Weights of a small spectrogram VAE.
Training: muon at rate 0.0041, 8700 steps, batches of 128.
Data: trained on babble in 24 made-up languages, each with its own sounds, syllables and stress or tones, from a formant synthesiser, 39062 training examples, 28.5 epochs.
Rows from block 3 of the decoder of a small spectrogram VAE, named by matrix and row number. Rows with one number belong to one channel. Each number is 500 + 40 x the weight over its row's rms, rounded and kept within 0 to 999. All counts start at 0. Numbers have three digits each. After the name is the row's rms in percent of the matrix's.
After each channel's rows are labels from the 100 clips, of 14976, where the channel reaches its highest value: "peak in band" is the frequency band that holds the peak; "top examples" is what is common among them. Only what is clearly more common there than usual is listed. The data: babble in 24 made-up languages, each with its own sounds, syllables and stress or tones, from a formant synthesiser.
# convs0: first 3x3 conv (decoder.decb.0.1.convs.0.weight, 64x64x3x3, each kernel summed), inputs 0-63
# convs1: second 3x3 conv (decoder.decb.0.1.convs.1.weight, 64x64x3x3, transposed, each kernel summed), outputs 0-63

convs0.3 095:460517446427527522541521508526478521545480515465496489407448525451470580511500492536510508497480501486540498496489577514537551485402473524547492392446433494460525493428461505428499508527494511
convs1.3 092:509507456504498465518551492503462496538496494563520566411438502537461449547522505454507442468454510433457540451510476460520473535533468502535536582540466523497514427554526511450560507471598505
peak in band: 500 to 1000 Hz
top examples: voice: child-like voice; prosody: tones

convs0.55 077:580560514519515533522434525482513519467492481490458538508460518534484533483451537528453489561471496485517521544476462507518477439523456358493534524404457461472448433438522468459516479479525497
convs1.55 095:455514448459486513494525552553510487520594480503454405495492444479493472447542461569481580485506438497533498532527502510513469491480559522446471464462577502515526564575439517545467511522536461
peak in band: 4000 to 8000 Hz
top examples: mains hum; clipping; /ǃ/

convs0.2 097:497495491499490481551518514497545463433487557488508503418412530507386530512490456549543514442508418493504511504484557586490529491453538482475510492402478535499525511544546518470523430464506503
convs1.2 086:467497522502483477445499517521492499520517494506499487555472450517506439496560507487476471467451451540501498495529506399510391494531534554458429461511538485525432502441417487521450622514500495
peak in band: 1000 to 2000 Hz
top examples: /ɔɪ/

convs0.25 080:594529467532519477479533452431569479498566477500449538488558478509548533520536471470407517522513492547456553514494397491435511490546474442482464518546492496509497449432485548553494486471502512
convs1.25 128:501470511529492512509451537604517518469424494520545493533443480492567503546569464553630550453480480479392515511543537517555498526492503506466548483487462532460483503505541517502492522472507540
peak in band: 1000 to 2000 Hz
top examples: voice: child-like voice

convs0.7 102:498559535476440508522413513547362468501512503478553515502436483488560511456478524491554412546546500534462491512473565538449471491505518538554512537439451481536470494492494499542487499449528498
convs1.7 099:508472477531503509505598511456499505587565436524495466525571459513440512536438477516390584490443489521547529527481518433514508453484525487466504448506527433515506469519525495449541481495459518
peak in band: 1000 to 2000 Hz
top examples: voice: child-like voice; prosody: tones

convs0.30 073:547477423442466467454452512485497501501460517523439532572513475525402456513573496517346495470500471464500520497473493505551479534463468541454541437490492492483457513501525489462532518493548497
convs1.30 086:456455540543468520509485518472583488445454488431583437489504555462583553510552469517619423492484527515460549504485484529519511470476455472475423547494510521491521479524508508488493520523505454
peak in band: 4000 to 8000 Hz
top examples: mains hum

convs0.16 088:516508470442540540489433476496418558589459522507492505452492501467511546557490536476471425532449530438483481552534494537539529514471459500429507430440455528530521609514498503492486505470521530
convs1.16 085:515535499536417526457582509529504407482578466468510521477510500560484484478491500599425487489483499504541528484496597425486482481473569435563462476517486513474524530439509521521492486518534502
peak in band: 250 to 500 Hz
top examples: voice: child-like voice

convs0.42 093:518482495493478498526467499554425500512492501542517507442481457494401506545444534526520468494491536485489471504515555446482420505475418524498527426370516503480538514474561525496498460516590466
convs1.42 101:504484432475478482538482553556538559494578513504499543522462587537505536426492486427506488498481512512529530494461478644551489498529540468497451480530483531522473545511411448520506498489472491
peak in band: 500 to 1000 Hz
top examples: mains hum

convs0.14 107:501524493421494479451473470501494544537459490520499563548482500500426440454500490477514396483473505477487452551457530495579463489469517528498514424486522518481448474494436385477420472526493482
convs1.14 109:446512421527492494577440513472482506471520482520511465435484550517498546580537592530476541514556488446497508500529437451448477435461446501531463521489504495486449538457558500459491588474498467
peak in band: 0 to 250 Hz
top examples: mains hum; thin (high-pass)

convs0.58 107:498449413401542460472508518511481487523463476500504496505483494504599509542515490463503481457453474466526498475456509543427496509473565545507434513491482467456489582470430496416432435519482486
convs1.58 096:471517500563467481459471513468484476492601525482465439500554495484408484465461458480494432520445515501471490505568519474566453516482445504506570460462520463517527497519621492569495498532541497
peak in band: 500 to 1000 Hz
top examples: prosody: tones; voice: child-like voice

convs0.40 075:535465473463587486445471457434507539461461470515460512446472506505589502501506447473499468545450473366541452459504491538547457495546552514525511466421454485498489471489486496446494456504497504
convs1.40 098:548443534543551508504540551565465502545546532548573451499490489503474538515506465497541443441455513548463466461529503510478500504452466470496487437590504457529602512482515523529541425480563519
peak in band: 500 to 1000 Hz
top examples: prosody: tones; voice: child-like voice

convs0.49 112:506487451543474494457471524530344533523509465521504548501512413526490544554459475418424507457486487490475508535472477417391460507506492469479474487486519534505493503468513520464476489482521513
convs1.49 099:485529522525542509454543498506555525526489495483430524543462450455531488573492538513541482553513593497530479466502555593567541541529550572526493538497481459422583521461442490500499525474505487
peak in band: 500 to 1000 Hz
top examples: voice: child-like voice; mains hum; clipping

convs0.18 094:538540549458414521493511496535474483450482554467522480365437529492494551503493471511562545479512514550467538465524546557464478520452468538504424453549479475502501491494497546506501405529516529
convs1.18 076:425502460540549516547581500534496493517515491526539558428616511532465485534509486475438485478542450451517522557497481503499479469536569499451555542486532515500490495486494506536496629519501530
peak in band: 1000 to 2000 Hz; 500 to 1000 Hz
top examples: voice: child-like voice

convs0.37 105:486492459442519525555507477508554456519497542466496539592514477532442537518483525471524479450431555510480489542571427508510526439487475482480503565563466532435520582455497435434479515485471458
convs1.37 094:510489493554484478420516563564555537431535460523454499549494490542549504517519470543493500482476465520523455510538574486449471468556513504480512450445475476576548460530564511508443555440542570
peak in band: 1000 to 2000 Hz; 500 to 1000 Hz
top examples: voice: child-like voice; prosody: tones; mains hum

convs0.35 098:473523493491486512500474475456570423474481529469482365490499462449485541461409561449474497487527496475489507531540517491519502511444445462424490492507507526492479428578479472470461545515431508
convs1.35 094:505510505479491557500429497530521518517536520507523598388475489531507461502531487512568550618516508523482524496485567538505500491552536549524479445527517538469558482437523462487498531451455432
peak in band: 500 to 1000 Hz; 250 to 500 Hz
top examples: mains hum

convs0.0 097:443483483449447429443439542577475543464490484497536580530483463526498471524434477453400468530515462454523475468476525510559471529458489547488510445499501407542547489475508540504529518543492509
convs1.0 099:541459483538523557476541492461485492550535497456558498516543523517498502470508529450519471485507500502618510479442431461386561489497459500520501595493470581470428450469494472487492503486518473
peak in band: 4000 to 8000 Hz
top examples: mains hum

convs0.39 100:479553469531440548494458483537509404446505521463472437491502494535519524496434458460438528563531501468448478517481543482478516425482547547475498522532468447525367455482475482485487489456483467
convs1.39 095:508495519468489538480502513484501567482558455546487606429538550512477504532530514582516427508492443515500474509557475559487497545527459462451545481430488487533546515540572547528516506569563488
peak in band: 4000 to 8000 Hz
top examples: voice: child-like voice; /z/; /s/

convs0.44 082:516506495473513542522508500548522518488501517506480529533510476470453545504456492493458395387486535504489440511569533536488556415451499547380504459526497485434500486475528514523498502558496430
convs1.44 112:518517504504479452520494477516489489486520529479477508398438510493446461535462472477514491446445478479449577515533519462534497508575519460610458549479461540477473555501504492457497574407442535
peak in band: 500 to 1000 Hz
top examples: mains hum

convs0.21 091:500538544488485518528479514524583487376511499491484533506478487501493527413486613549497525511506485524472517517486532509523485477486548506557527480537499439503346489515466496500471468472450490
convs1.21 091:495531473556478489517568469460451486561512518502504511533523443470537506572521455485456477547488504491509504544497421521434391539540489515470462505536498491461609580481491527516509527553439546
peak in band: 500 to 1000 Hz
top examples: mains hum

convs0.32 081:473541444469540525469470488510512503522498540470456470456474516476410577540491497494394483515456504427544479483503561512462524493431482513492474436515487563437543557475527504406489533468495554
convs1.32 099:444465546493467476502539563497465508462416467486532505448579540556561452524445450517512483499481536518501622513532540500477499522550540533513482485475526487534564490471506490595507454534536455
peak in band: 500 to 1000 Hz
top examples: voice: child-like voice; prosody: tones; mains hum

convs0.24 118:507532459521447468516520516515500495531488509471490523533529494514509495500444522481468260471396502488517499473515491512475480505464495481506511498528453488487514529469517514535471524535503471
convs1.24 123:505542505531545445483402491569454542515509485479497492514508501508571541514480519576580598542542430520476461513527516505504488473561547488468421463473518499516471502495420556509491452543466518
peak in band: 4000 to 8000 Hz
top examples: mains hum

convs0.29 076:493529478525514538466513493514460488499444522470444494528466498512529440493509489507544492441505538515488502505530514551513321469467555538488456518608439517517508508502444459528452547527539507
convs1.29 067:497442502533488500507535527522465490451584515481547537508613496508558473513558489552521476496456520530442427509460497503481568446473462456476475431436528448502499517535493582502495491566454544
peak in band: 250 to 500 Hz
top examples: voice: child-like voice; thin (high-pass); /j/

convs0.48 082:525466502495511475468562491515591485524469563479589588509477515457482511468483488494541481490461535465502461523519505494531396535406504565492469527455499502469534488469547483494467535392539483
convs1.48 088:478486500459490518528491553481431528473612536523434541535494481527515517502526482516459440468536555491459434417475477475558556458565475515545492490523478466520499452482506525483496411595528512
peak in band: 0 to 250 Hz
top examples: voice: child-like voice